config.yaml
train_examples: 39062
input: "waveform_16khz"
vocab_size: 31
encoder_arch: "transformer"
encoder_activation: "swiglu"
encoder_fused_qkv: true
encoder_qk_norm: false
encoder_inner_norm: false
fusion: "cross_attention"
decoder_fused_qkv: false
residual_init: "scaled_by_depth"
beta2: 0.95
Rows from block 6 of the text decoder, named by matrix and row number. Rows with one number belong to one attention dimension. Each number is 500 + 25 x the weight over its row's rms, rounded and kept within 0 to 999. All counts start at 0. Numbers have three digits each.
# v: cross-attention value (decoder.blocks.6.cross_attn.v.weight, 256x192), inputs 128-191
# proj: cross-attention output (decoder.blocks.6.cross_attn.proj.weight, 256x256, transposed), outputs 128-191
v.90:539536479483458503518482422516489460468471500478521516517507553500508518492495491454481517525522501495562491512504509495491508481517549514507507522485532468505505490514518491522494506494532482
proj.90:474544502508503503534501499505547446492534499455479495522537491536464485488533471519522496507513516542495477508477485561523473494497479489471471507481469567502478520512495472492495453515521528
v.91:433496513522559515468535493499460521511517468515452501524510484501510454500545493533497520497481516502477505454502487493523462497477518500513507522525569502497494494540487492458499503509473545
proj.91:535532498521499518470473484530483535473444540497519469463457518496464465501482507504506512470488502454519487477502496468484516518503549507533507428489517443509549471509489523532474492491488488
v.92:460520478520473498446523505539491496487564479498485503520487486509496490525525496504545512504492502473461514480473473493531514497457493511456460471509494499487521511481488501515502459483447513
proj.92:511494500496477497474512478496459549503469511551520463485494498510502516489462483503483474486530513435476549454490541488481462525519513532498504457501511454495494482457518532522498553513515490
v.93:475508504473470506512525494538449460495470488515458499463497516518519549447520537508462481469441490515517550490481550517529511496507428505515500535522536524501509496571499498529520481513519488
proj.93:484540476520495440513483501524497445510507506464466477503464528527519477481506480442480456508495495521492457483515491476515473482480523474521511501489549515497493520479492498502477464515491483
v.94:502516515495484501491517522506537494504592519520491490536474509505517457502533466508497507484507509482461478487538488509498514500504505491501458471449456478495514485441488477555502513478511544
proj.94:478473480498504515514536486498474496492477475508481493503507464513527500516510513485495497480549524475473516530471507524475505509507501481486543499553499476504476506478498519469495515518554505
v.95:475517468479479502474523516521531474536490464483463500459515516475483533480575492516464534497471495497510516565504487469476500524494450495496498557491509482454533492532479533535472517533483491
proj.95:498527464506466481527518509524465451506484501466483486523489511532520476502537483464491484487486538513440440481507493506515493506470511487509534504502538517501466509481505478507474480523526504
v.96:500488505497511501458476469502515486516512496462512489491488534510491475519480489509552484491493467475524443476531490527548457525491514506483486532518498493513493526490496476506523511465507524
proj.96:497525474513486521507456525471498490481501510517546524486498476513520519489453485502547514460501500491523483471455461494485539458512535474554473502491465530458506521492515510504485520482476512
v.97:488519472532480513510513475463513550514461484525503493473496505523482488473469513521479493504499510480499500480495507441448505487494512487528508520510508527533498493595528491478504513497484521
proj.97:484486500491483496513474510497511506505478521461479507500499508446503466507490523505525526510477509524531450529470485469521509497469511488533502490435527527507535504510469453489510480470478492
v.98:519464518528472504524507569481485559491487461504471513466520488498502508445497525520440510486512521543442483521531477449506517502480497474517482510535506531458517491535486502482471510512493515
proj.98:504469513474503451488491487506504476502492500465506511491468503463502480507520525467486506511477521538505477510502513503500525520478486514494555504521506508542526520517468506468518480525505473
v.99:522534512450444494500517532494504487492507505499522511584492501526489513482512509497500502495488493508516500537498486535522538501462519495503464463489511487530475537450477504515480493497523478
proj.99:506480491471501489474533464503509499511504480504497491517509488553472539484539468479485471517530498464460567485513551541507445528500439529447484500561468481521460508498507518504506495539534506
v.100:520558454480464500511479499516537459510482527515500530513489488518484486553494474497545510490526537472468499500511542481466474495542464481478486497480486473484492499499486513518499475513554469
proj.100:489482516500524517519557531514496527557490479470450535532600486492502526514497494510497517537512508482456520543496499518503485523487493513479533511477504517483459488460481437481496488490517507
v.101:496528531512552492502500484458463600539505527467494470515503453507486446511504475489500473524513481473467467477521469492456479489504506484491501473558532465511503492517525487436479537484485519
proj.101:500483500492506540485469493464481539477478497476546529512502524435509497512500538553502535503489518479541498516487494473516524458500530487507486490485506501474507468514499489486498502454489505
v.102:479527524489498519493516466517504496503428503486529488502500497503458510512464510490491495517547491501548519545479487508467539476529490495515552540514537462513474491533490510475483485515533441
proj.102:521554547512514540511530525490521504522506501467444489507509529497436517491506495558492513541445499496514491515517527519548435538504472483490465477434496499485515473547486491527500463480474504
v.103:526515448508476539511486496498552449517469486534550485493479567526504527481452512468480497510535471490477491526464495511504525531532499515519517499476493477479468515490520507521535524500540477
proj.103:463500519505486504499531509483525497523547481512469473505532501516511517526527501513506494509521513562478508523496515515532484527493471509496502536469501537506490505495515503503515493514505500
v.104:479502509504499483523494478491483447517500498461456518485471523502524525501500483454522492449454479515493459532520548515503509474497466531454461506504479475511476506481499501448487489481538497
proj.104:533521459547506436524502507514496465488546504505545487505511523541487485482520490472479476475493481501455499441521510528494500488501502518497495503526504535491461507463532482475489488528488511
v.105:564540507541443508516486501493504494472463480493462495494507489512490500467506492451500508501467486513501498466527483488508526494466500516497498501522539516471488498537530506477460509499524550
proj.105:476501449493484448491487475496503448481514503425543534516497497525472482477541474440507500500493504495495499493458500544512508478492503503504522485522487573511445520483493481430502473539508513
v.106:527451539515542515528488523507485522467485532520515490459511518509521476501479527485435522508536455519488504488527491484544506542533510493470498494494493540539512484476531470475509529493502536
proj.106:550488530504511489493482512499529487467534489520507506480473495483478512494483517481481482474478474545538518512530471518467539485505499502525501518546499492496553529547511552490518478513474473
v.107:475532527475483491562485528492521533504467472492522515543533492512492516528471456501515487516483514502508475486473463469476507494512534492504499498520512513530504500519495469455461483491537462
proj.107:526475528470498507450498481477518543522501498493508493512490533476460530515524510547483496531481498491495533485514535485530480514492420546468452507475513471521517497523511495522524500471457512
v.108:513471521504535507463506482486478529514482515476490490492507504508527476498524511493487515485498503519481490442565518447502452516509492487507509549517519529496529511504528481482517557517463525
proj.108:501510493526503516517450525509514476457498530473512520489476494476498439501481530511518527450484471541541447512484442495478576460489543478546493499504496507488540510513489487486491480478463506
v.109:495457494496570500446554532510528476511558551479512523513526494512511465537514495497521512502459516499447515474515525547528456508514466473522515476485523512500513500506522513554545509486503539
proj.109:509522480531512537508497527503480516492487492542499510484501472488548506517463511487504496458513457505482495520503460464455548485525562475517523531534502475508514502484521535525469508506502505
v.110:496517526526528466462463490501515542519495539462499524533523483484485422543479532485523502509530489497485499503521521474498438502512516515474517499503485526494510497455527502493495502487512496
proj.110:523512514520507561490503527479503539496498477500493546507530481489493528513501531552516553471471494482512498512499482498489553478514510489523503503496493502443510502527503503512486492454477514
v.111:484520513524498502517514492498439544502470469506477483498524472509479505473487520521509491517481488528505478478453512482487520478499539485498507510534558509528488515580508477472477509480473484
proj.111:504483491484506478475462492497480513497512535487524524502475525477459481489504507505487504538454506493556492488504506471530501475500512498534495479484545510468502503508492491491507493475456492
v.112:455465507517485505474488463548491522552485464520483482464510488501482487544486492507554522507477507521477493514477543468465483465482494473500500510499462532478489473480503518481494470519519457
proj.112:519489521530522504491536527514476501531533533501488501496546523505460467522484527524510513515442493471487495471516510497510514549494494538520499474439502497477486459482479458514508540496460497
v.113:501458465459513502449493487519501484550514523447472464419491530507489503531507510473516514477506511488505488501501565504478469462525456483493535513495474489506487519542526502474511529498503509
proj.113:519539491549503487544488549515485475515499526509517507510539502479541454489471498517524518472464497516498454474518445489494532490495542481523491513480506527473503497479516454500487508474474510
v.114:518433515501475518539497519525491494485563470511513496465512500508491543477477502498527498483504504508481456470526483528536541484485500523522461511499472493480494505505497476500511480504482516
proj.114:493434501484513451519473473530517462491536532517525484465492508538514464522482508477519470480521496499529489483473488518475549503479480520526480495490473508520508512482474475497547548527489478
v.115:478502523523554479460506483511506521551472519467529528544493483483482465525476514511547493503534501506446504464514521505483444517518525503482532535474513507511479454492512508513517480510516465
proj.115:530529539537537541493520544504499555532499484507456543502522497487468517516486532558517535505459487493519488523518491478510522495498519482517516497457510497448532500522489504524490479460458490
v.116:499549518505499499500480506490530537523471551490417477496494477494467441554485467507524490508477474494495497553469496484486478496546480477495498468550496494489495509504497482485478462504483506
proj.116:535504502515498536465536510477474578534488487499525515527545504479486545499502516542467541513474508450457540479540524481519489525511498509499493510491498484467498471497513483501489491471497527
v.117:477572442471454505471480488527493474514453462491465498476515545500499496505541491485472517473450495471503505533486527491472527479491446498483500518492500479515511478531487493492487484503504469
proj.117:516547467522468452503531521484460521520492509460511491569516494490519492468528471485477498509515515494441486494503497488537465497465493497489526521491550511500457512449526469479468462505505526
v.118:485499550504541482509536470505470532461461506525533485513492469499522453482486529484475491521546485509532504465483469507480510530469562534516528482516544517549492538525496482487461500497510502
proj.118:495515553471525533456470476487540510494489495500481504469447509499423505476482501536512515523474484493590516526484499497524481489528475490499470489489469488501538505558481552519513485488486494
v.119:462514490473498500499522476518483498486439482464532523515482481497503503494489530533468477476528530521479527499489495475486462493491518495538545552460511516534497479560518540517516494479549479
proj.119:480543544512494518507495503512514506509483499476422488498483496483482473496503510534521519515466492535549445526476499475511474499481495479513500496441520495511540489517467498524499463460478487
v.120:506493500512494490491529488492479513466525463516537484521498511517524490517478512487515496485515456475521470506485412504541501522486572529504490465497503480534485480461509504538509468494504510
proj.120:492489493476483528489473479483518514446516512534538483501463497520485514497493502521515484498548494495535527495477501526500479490520459504493470483497446475510507498514526553526503544515498506
v.121:492502512524505498469480530516488539514557503502458506487493496532487470520526475503525493485504509476432451501500497493501477488496469527480468502484443482486512501429479508483470498521525537
proj.121:504430469508518480517531498505462523498486496529532514513552488482558502509487530492500512484515523471476519506501508496470549496508530511502543510537494489492481485466504472453510541505521491
v.122:474497468525519486442514506508535477543538535497509490521495483503513461508541481487479494470519528487501526450499527542540468507477470518506474508509470467510536479458494487535542507476502545
proj.122:491523470526498515500494503495487496497456477514511506479478481499562503483468500495519505454542489491491490484481465479483559470517530452512518503525467481476515529497515536506460502492508496
v.123:501534479474442512492489552540538441504517475551476494493472527505467489522458497502500531475483546522461484489518512477486560478516464510496479526473464495451487482470497521526508491532535471
proj.123:476491510519507466512558487516492483544519480495449483500550494531511512516529495466484479529511514496448512506497550520534456547483490504493542486489504525525459491457474465474504497532529479
v.124:512506514503520493511500478503483506453528463508496497526514466505486469518528465459509530508477498472480472485541495528497520519480517487513493503479502480489503510448482482504459532497461534
proj.124:529492465497510501514521494516490489451519525509545499492514473520471457518492507471486513464519496477486524505505494547449544520512527526497543478573482497508482488491487506450513515550548514
v.125:481488425527506497491470458506504482512510503489513531496486530495504500509539524518516489479496534501436497464564517476482509501487470492501507541457507519475510457506485496564537522488476501
proj.125:485499488527520488541502533523474491489485505470484523501530488468526442521477513507512519477525504524504441538476464507494558498472521488509554496483533537484511525458489468457486482488495492
v.126:528431507515506478533501515500505486465504479500548504487516454474527574479505518505476514467465477513501502495499497480552489561484547533469504510502481513500531529495523511511521499490510519
proj.126:501459490480502452514459506515544465473553519530524491477470512525513487521484509464502467474517464539533494503492467499464558479490482519526498534508484517519530548511503517503529532529494489
v.127:464464481504468470544510550504497521486534475535497467442506530516507538493517526538464499488487521467474489467486484480527504483479472529512480452471468488456510471504477499515515511506457503
proj.127:464463491490481464516496480505501467497483502491502485479450510494538462504490527461540484487522498514509463494476485489484537506464500502517519509485478507531526507471492509501516545535498472
v.128:489499518494481496504473521521505512460450533532490493507526542488514484477529486492486489454581470522500518467526479534566516506512489520487517524503505493511478442533493496522519508530492499
proj.128:500468517482539504504487498488517441481530506494517476515516541510509506484520494469509492487449550490533519530480502515481478513493455480496456538518484471518513506477512471460503529515489513
v.129:487481489522505491493546457492499498506502510510502488457514523514548480475520488441463511481551483476533528467529516523471525504508515519548545496515527537482476473532522528473507506493493490
proj.129:492478468508529491501499480492513438499501513502516464547483558514497471488538517505530507471467551497503537505531497537501533478498461464513478510512505501503496515520493477468502522500475536
v.130:487432505469543466464500532505541507494518498523479506511505515523480524500541526473507511488509502485499521514525517526502473511512474489530529532526465523480507505553473503458500484515480473
proj.130:521505464515479511454523517447534516497466485480513484513452555494501478492512504544498559453477492499483540487544510503538534516520490477514478487480528518560557532523495460518483521508483514
v.131:529509518552486519492506479522469504478523525495493502494496485518516484487490468514511486495453520521505501490479490505539533498516530490451503503494530513516507502507496481511533518493446459
proj.131:453489487460485499536505484518493476449544512498513482480526501501518465540467518471453455536490490486510488487456502516518478501556473525472495485498524477463449478486506503484500529470512515
v.132:524444488439515483467475544522464518518502504499494489525524512492471546500478519494498528519459490513533487547486463514485472505485493492499511561472434509489487516514513482498497515471509474
proj.132:525518440513474505501503524478529531477509532518536519512521504494556529506510534521486535431523483537469480487522529473535537502495522527528496502441551520549541539518557501526475495499481472
v.133:509446495457522503490519510483477514500510499458481517514475487494467533469521486525449490495496503495495507524505502484453453519482503495522520557510494551442524460490503493507493499485427517
proj.133:493506500467495502522531508491492506495510476511489474502498505504516441465514544551466494473481504553466467520523544497543517475528519525473509555463531520489525521504520494513459501492470504
v.134:554503471522507497491470530490457496484514500492497492473478496504478536504517495522478489531442495500510469568461472486458532471522456481448542511516479552488513497540532491496540502489472511
proj.134:472503465469479513533486501517536499473512503513518503493550514495549490512487534507483489494518495514455492479513517493538515465527505527486504476447546540465496504545519526516482524449505509
v.135:527480466556520514501515469544485502540515498509499490483486489527452450455493479560514510531501477492498500552531484477495516508508554445516578480481490473507529482529511493467496478518492502
proj.135:516486505543522507506507507525515510521473505493495476497516544467492470510506543527493490502541523474468552500516510494527504461485459497506509477462510527482490522522476532469511524473516514
v.136:492512517436484501536522512483501459484440503480493543548516558488502517460542500468455491495518530492533533511524525490510498482518471497527473529505498521495490467503516518500529503512525452
proj.136:509490484510491515513494517474478486513535500516521502512470474484518547489508477518493499463451490518489466498491509504495510520517522453539471523501510519508483494483517431522500515512450514
v.137:521488485469486501509499511494503530493445481491457518548499464508512519506544487470474492536469513503490486553505507481469479480524475466530487476541499512496547495512511492475492499507463514
proj.137:501483508512473526509538482501480556522479454499485483488468443495490453462492531533487514478510445531440512523504508499516505481533513549506496524499481525514524513524481460543493486521492512
v.138:503441539469516510486503494483456507470490513458483514488520504505528526462530513470469534506492512492508500452542554502516456477504491502533483520522521522456483505527519519516533508515489494
proj.138:537469475493513508502533519468493500500489505541538456486485489486512497494518496551474505440472504515479504499500518494523506530510504482525457519499509528526511525481517439500487526537492528
v.139:482550489507497512516468509506493506470498490499527518468429474490486531483470467509541502533480527485514475511480480477448572519520553492473496449498525508505505512481500476487537486474483475
proj.139:514538477520488484528484504549500508493509546523495516500517489469505525525500497482485474527568484506515495483506475481460494499464507523508526482494497479463470502468510541501509475475506496
v.140:499532545544525506524533461528505517498490536505484504517485522477503469481477524499499500506519463492515515478527491494518503519516526532472517496520509477497466523512531491500548489520490449
proj.140:497490489522513500518499495494541480470531515517544435495545543489523500510503522498504473504481518461518529507511507498511492477502457494489469467480509477441475485516523542456523537477480505
v.141:544507492487508512497481488460498528493485549482539472536508498487535502530523524496484456521462477522423496493519537508532512528533479497489486484511531500470522530468500474531546517489497527
proj.141:503465546453502517519516525527513474501473466537512487445544463516491463480478467450528470530481482487483485528461488516501493496529508517461490502527471497457491484497485502506515489487538508
v.142:500527534494485484526501489553477509499451487497531491501461475508499493502484518514480502572517480506512467514474517460487503489505535480462527500443516505533519557503521471452518553499495509
proj.142:492489485516522487545479498531500494492496552516529500513543479501535514510500543506509475517526532478512493488510503482489503461486494500489494499475503479458473489505553546451520476471501497
v.143:480539531574518521512492527523474496517490516533478497555444483511515522457453498518483511520474521489489493539479491458492475471519481483452488518468515515521502506474493521529516490522541494
proj.143:513473489506508517522529537541472537479518527517489508510533468493489530533473538486459494531511464456474469497498519488504495508503487509515506480482530452450481517508522529486516502474466485
v.144:507574512523443528499440524474485506516470499572483505491496535450520490497468533520494481470496486508459466532464519503523537501501465492477497513474484514510514507495508494530478541497548531
proj.144:508519541469494513500471533523488514477511493480495550509559485479481539505463484458495523546477491457477458516454490501474485523516512488491518456520499486453489470500495529510516492468517494
v.145:491482486510496488521525482500516489475511499538540486474457493499528503484494504509488514508528505475446473477466447540499482546488500504464479477487484497511490490470474506494482525483457562
proj.145:493570550523521478489484469499499518488517483484477484523519528503444466451530522504515509488501524520527526528497478518463486487436480523457524551524460502492525494501480535476490456512500515
v.146:513472507469494481516550546507527524468461514520441505505536470494491518462513526497462495509534483477530510553474512539471457471468501500543512490532471513455484525560467513500474478505472482
proj.146:518508454534486506481516513462490524523493461489495482520459496466529523467529526527463531441503488518474545498518521471491496506509518499538500545482478534553521519522521429515463527527491515
v.147:526462527503517498526505550504507489488503466487476516496540476493477544516514502494512515532488499489555492513529466502489508526487496472504516519483475524482506478514495498471486510490549559
proj.147:520473443496512505505494517495509498520490530548551515530507495509547535507528501531513510462515539514473495498538488465509516482458505464528500515467528551543500535499513470496470516495501496
v.148:523450513508483522468500556521474511464511465524461514492475526504504530484454508517481511481491481463512489511452437498499530515456494493464523488462478508497492512495468513489484527471427521
proj.148:481521464471466492476468469488531512445528510488514513525541546492529502515528553513459518479518520502488529484501510461501480488470478540476526498489534529523486501528540538490470533478521493
v.149:517539473505486470501508501482465499515514507484500488542474521508527464464544494509495464509490551519487547460506562459488485469488451498497474551499521504526528484507504491515528519476476496
proj.149:469481524458522515524525491495472452473503480486506445509499494529450447480489503494508485524449478499505465514486510553521518515556481506459465508523503463445502497509473487485510484494455539
v.150:485530486538478514509527464461508501495490544519520489501485507549502460492501501499512518479561516474468565447523458482511497549486506502502488472500461526509474496514511511464514496485516483
proj.150:530529526552488465463519502490519502496500493482498448490482544493461469471542492497518491476474496468524533513499520511484497489477473492485509484515466487503521491490498555487506502516493502
v.151:521521495539462534483486497469498525444492484551548500507461483500540488495485506532487522512498503502436480461455495547529519463532511506478448480485493489514514515486492499528498498502509546
proj.151:509503542472502488503503510560489516491507492508488522500545451493462508493490481430502503533505475454497479516441473524438481516489467528467527504549460479481490484485471528502526475494553516
v.152:496471510531459508527532499552520507493512484528503527509487478480505513489502552505448511499528505503478532501489448541488516529488472475514519456481465503500478472543492502477457512480460549
proj.152:477522519498496495496503477491500510499524451459463499534497540509500478454535530529474520483479539497493550534483518486491463472494480488475525560494489529548503497514498480474472515508504503
v.153:516467478464521501523448496477522488479511472451468517509516487497499506505515505469543513507494516512543430489549496498455481507494494489526477520549480498499519514474518512478507498513461539
proj.153:484482480483499522498515484466515480534456489528524512486490471501523488494503490524536517475533528550469501468527498514535525489485524500519499506513503551523511519530460469533465491507526507
v.154:532515489521485496532529464538517524506516528523518513514460466500507484483522521546502496514499528512469541455518544499512484484490514506507476435489558474493466477520489546514533477527456524
proj.154:465524566501528509517518463519481497511495452461433477505487534491460465484488518502479493561494482451533524527471493533479460524542448482441488513511463455496459490495479489470519521496483534
v.155:517463528491491518522533508501503485433486518481525498497493486528507539456528480532473509505491524518523530490514523510527479497506532501491498477517544492486481509548510498517545507518458520
proj.155:510468502476510507525507491496481479511514488537503468472478473489536504501506484501461462478493493545517520512468483489489470518534485509504464551505474508507473505454505439512487529503506543
v.156:551494500505467515490473510468500479501508536533492514514511447487488493486505506539525490467506531509464489479529569494498463483506477502530507437519568482493500509506502507550554495506475486
proj.156:486431539473530537494525506522502479549456456500492503456485459507508466495488478457509491514507484480484511537476496506507495510561487492460468516519476472539506511497490456520524509501534505
v.157:494468496478473499486463538538488525483499499471492488541531437536486527477472517554504525507497486494498490532447453486507489531458500479496506481463478489506509522477481505533462509510445525
proj.157:483507495456479478494490495515502528469521506493494520494515509498538497531506550482442496504534506526507486519490504462511478502488505571466536553495512481544512521486558528505477503511527464
v.158:522531498552484494483467475535464453570504502487507501499515481477486450524466498520532478496464464511520466498554527475501542524506513449479505503510509536477520507479528520481482479519514520
proj.158:465460528474529525527507496531498476517495510498493516494538493499497470537481498488519493567510545475485486503513507512539487489514498448481520470496521497460434482526465530482513513456529497
v.159:505491504504530498484500462503498501453515490439464477519502556512482499480561452487504508505470484481534499471525460486471532535501520494483525545516461496517517526506515491483479469511462511
proj.159:490510447482464480495503474466513484465509524537549444514499534507511458519526508545505479456506512528478516445514507507541513475462490516506518478481543570490479517510484520501470527501499530
v.160:485532521537466498497510457533514528504503514536532466518451478513513440482477457517469514509525495439472550516477499456486481494512534506538517464490511512476491502508513470477511503508456478
proj.160:508521543533481489502527492505477535491527460482454451496500508472442440486495533511467473514494463469491520519478526523510471493522503518482521502504480504470473464485468528505514513515506519
v.161:501561466514511500466474512478521508524525499495529511528467501494475503488510517515516486494498521504474445501461523492504531513547465477499463520464533484496538528461503506542535498484535520
proj.161:514498541474522513500506544556496511508485526518499553485547465499486537518475464448522510553511484483507439516497473484476510529496513511483506487517512460454504506468486536513530449461518484
v.162:495514488535551535531486461498526485475521466514484498504509576463519503445504494492495497502521499528489524457576494498512542515487495526542497498521496508496487485536514498449528482499483477
proj.162:522497479544529509495472465481517468497505510503508452551472554489467511500524508515526507458485504480489540469499493553486521494473448477522482470519496534489496529514463492488501522510469545
v.163:503451524519472508482488502524504522506490526512558516543504417495510479518477526523566520483514488543474473488464503508551491485530501485493507468444538469502477500511486520546588468502514518
proj.163:514491551499531502497518545532509518522479509488486531455523484486531527535466492473476503529532518477549506536507470474487469521498501501469486499504479439529502487454536520486531508490542452
v.164:497540515471493517538485456495498490501493455489515499488504524486477482495510494449528490542490512541508496466519479506476535498523520493521461460536519485495490459505486485442470481515524459
proj.164:486500500552515509508478446505473482519481506495482491521452489482451507485484482511540497521523496490495535449504467546471509491482492494536499463544465520479451482518440497494512482517500528
v.165:496467514494537510486488533527445498545533508491440507515493523475507520496495494506511495497465493513504499520510505483483500492464458461494512541501515539508499534536510486491523505492492436
proj.165:478473425482488516495505482467507487476512528523555494493506542504547508543501532529473496480491516495475503453532541492578516498531501484532476448451567525501473520546519483495484553470485501
v.166:538475512499436487514470540472535532438488488509555482470521447501545480509522509478540533493523504495491453451494480509507541537516532499502461465486485472486488501485472482484484499504521555
proj.166:519480533485524484504499489520478499538479492509484520497514453511490512479512468474511488510532542502504512512471477501458457511451501484499526551543441509535487498481471487498491480532579491
v.167:521530474539508510466444487507521527520530549506523479489494532506499476510510472502479454478472509498469512438503523465537497505513484499487499498532533503464503526512522489540522488523488470
proj.167:513493518464483495494519515519516486485500489511504457449508505516475457522469470477487458526485468464483495500472512516512499509537484525479492458510495500473497499485482520509514522498536501
v.168:470515487538521507494519493531527457526510507495556504507487512512487536521468510526495507519511501503532508552473479489501511541462516506475539503417498481523463496497516530542511486477545501
proj.168:528524512524510483503471540523523516500541538502493554488542503490528554544507506494496499496511506507523465518503503466487489501477526490493521497454537474511502498461554541505523485464481466
v.169:490529485495439479493482534508518494484478542530524501538479511486498542542498516512536475475541524504503552488469516504522464507506487500512504504480543490497477498510481492544530494508476489
proj.169:506538541502466495477510510491521532480521461449471513474483502506496514493482476503478507485487432510528489550476490477475485534535506539471481502496487479551542485444544488540516498529479479
v.170:478513514484540516494470501505477460502503503515489522534474477470497475474479498527482492499492504515515497473432559487559497467510464497466426515475522517532496480508512527527512480517537475
proj.170:488488516475539525518502509503464507476537531497495521506502486497487574533463484489454513537479498469535462490463492508487476560534499474516485479518510445455479498487508475484519526495469490
v.171:472528484428487480517506531451525462453472489506510506461480501465503531510525508502539509511505540507500505535456507540516499534523512498486446508504508445507478481502451492503466477491521510
proj.171:515571521510490487492483510494464534499527497478468540515473478484480539487475458491489516509499467530538473516501457492442502550467535508518519510528471485500515484463490487528508452520472501
v.172:486516564493490458492491515503482517453425483463532484482519477484539512501543515537466528490541486507525452473508528497536503502484499536475440472463539487522484490495493484532508535483511497
proj.172:488451515442539516527479484496466448501486527524526501507496460515525520501493493484483479532478552478544490495464470505474465512505498474494448540546456461470457485476516453461506514497512516
v.173:527445502534469498503467533529520510519497474518515486526555534521523503532492491496543495450521475517517495518492471486530523512514506488487548482486514491485472486498490492500526516487471455
proj.173:497440481481493522486505517488532469527487504511541506466511491495572511543498485474487483492505548481490529503491503477529478489505490463514474490490510516554468499489517480494498558489571470
v.174:537556519543509543519479479522478542491501515515510495494471517499496512488524475521502490509483540526521506518494508458491526506538526482482486477494559495499510512514490467506530479520526502
proj.174:497483481497476502503490488533501488473479527520495488503502490475515514538487496477482457514526456460487523472466481493477489495516470525491490453513505491459456512484502532494510508474525531
v.175:505461494492526505502501528492504507511541503505478518533469528507478550498500506548530515499483531500527497514459540500518485488495441485501489558498495507514458511516483506519514506505508518
proj.175:500508460494474522447505523479503542474492506488468536510463520481504556540486506510453542500502455495485496482519513469521501551525483514528493468478546481540519528523517481538485527492476495
v.176:550508464487539508479459450467538484553501530489528502498528491511494500521476499483526510492456488517524455492474504515446502521506511474491494494505465479499557525460491483465469498490510539
proj.176:499504485521481498495483507521526495515452518513531517479517481504518502502494483476554500524556490520482499469524487480508537480485529505502525468514493498473519501527483547513505448494547470
v.177:506483504500518480467517511525465457492488553472453512519508544506459543468524485475492477515479525491507565474537569499505471483458468496496508550507501503481512461536522516521549495477515474
proj.177:509464463467502512514533517473493484472511518529544461504487496515525486533501504529466486466453477491489474489496519513543524515563494500509451487482541511497501525486525453519503536504452517
v.178:493485486503488497505509478486501470500458497510548483504505469488523488483533480480488522567525478500513526519519515507462482475524512494551494504521498485490483485531499500504534519464535521
proj.178:536476517539548526544551533526486495558465480526521476489529439488493492477493496510530494478498511506480501542533475522502510501500515498517464525497470513502510482482466471515528469500506522
v.179:485498489490487497493490461434511483490507516468533501482477503488507499493517480496510484511502505513457482504539532501457487504480460525501469561534486496495497472495473515538519516487509566
proj.179:509482551486570515532517523514461478528494495525488507509525470511450479490497489477543502519474512537505452533523475546496531517484518492489486563533485468450507501488460497501515437508464511
v.180:525534513469532487511531501484491489463478537435533487525493492510517499461549470504504507493502486514532482508561523465475479525482539493505437493496525508486497473480498513549511509508493510
proj.180:485445503454522501534509510501481465501527528541527489491509456490549492525526498479498458484504515564532471532488493500486499517505520501486477575526475464498483506436529479494507480508491493
v.181:477529524495554488526512516524461460529498511535499484526507553474483512460491464511485475489480505503512517501486529519493513459515502498508546530477539513526499480522521523515526519523562458
proj.181:495498439512494510507488507490531485457518565504546483524510538502535539526491507511497503481483470481516503470505506489519538507535489502514461441444547483485497515494545512479524522463443513
v.182:496547479513526490514499479477490470527475523509469509519474530505496454469499522502446473497494497523480566518493545489493481466533472542485500556553498475526516527491514479527493530498524448
proj.182:506492505518478515501513510492503500463515489473508460508499494512463501488491514492497508484449432473481480506481526533502528513559493534496469461513498480461535498520501502500523472495450518
v.183:470483505496445493481542488548507529519555508508525480495487420505496482519490517525516499493559494492470461458491476475502479499460494500526524480470516471501439478472493501534526471529471548
proj.183:471495563484549486516521497514505502523492475483462497474518528516499455508491523508480476534533536493546517544511488491508465474485479519435508550492481461518497494467518531466504506502515476
v.184:486522515470498484494475500463539499434475497508515521510516487503523513525517508492553525463505490511536486445499496533543501506489519505472471514524489482515489515456510493524484469515577476
proj.184:523489498491490493473481511466512494501497533505531531486480473507518559528493450499509521491508514509550488480477473500472493542480521469530502467529487481533515490455514478509504508519505476
v.185:560500517551498522490463501501471520456466461515465507505492485488554486490486503485484520533461483493489474523477490490490527503527521500506482514496460502506513561465505486483471504498498513
proj.185:505469470484486506519504499531467514480511528539523491535547459497481505508505527475484496518523502483457484482487476517470491489456481531509535510522511511460468498522489524492495493500527505
v.186:507514504483437502533520504525514474432500500513542485468492477492486507494506493521541520499486493522506465491454482513504527551468546501485471447486513456491491520446477464524512460529485539
proj.186:491557528482479473514472488519477526486525506499474538487514487478507505514491476488473474530548496526540497512469450472461460518463524522476550527515486502507451470446510527518489488504539496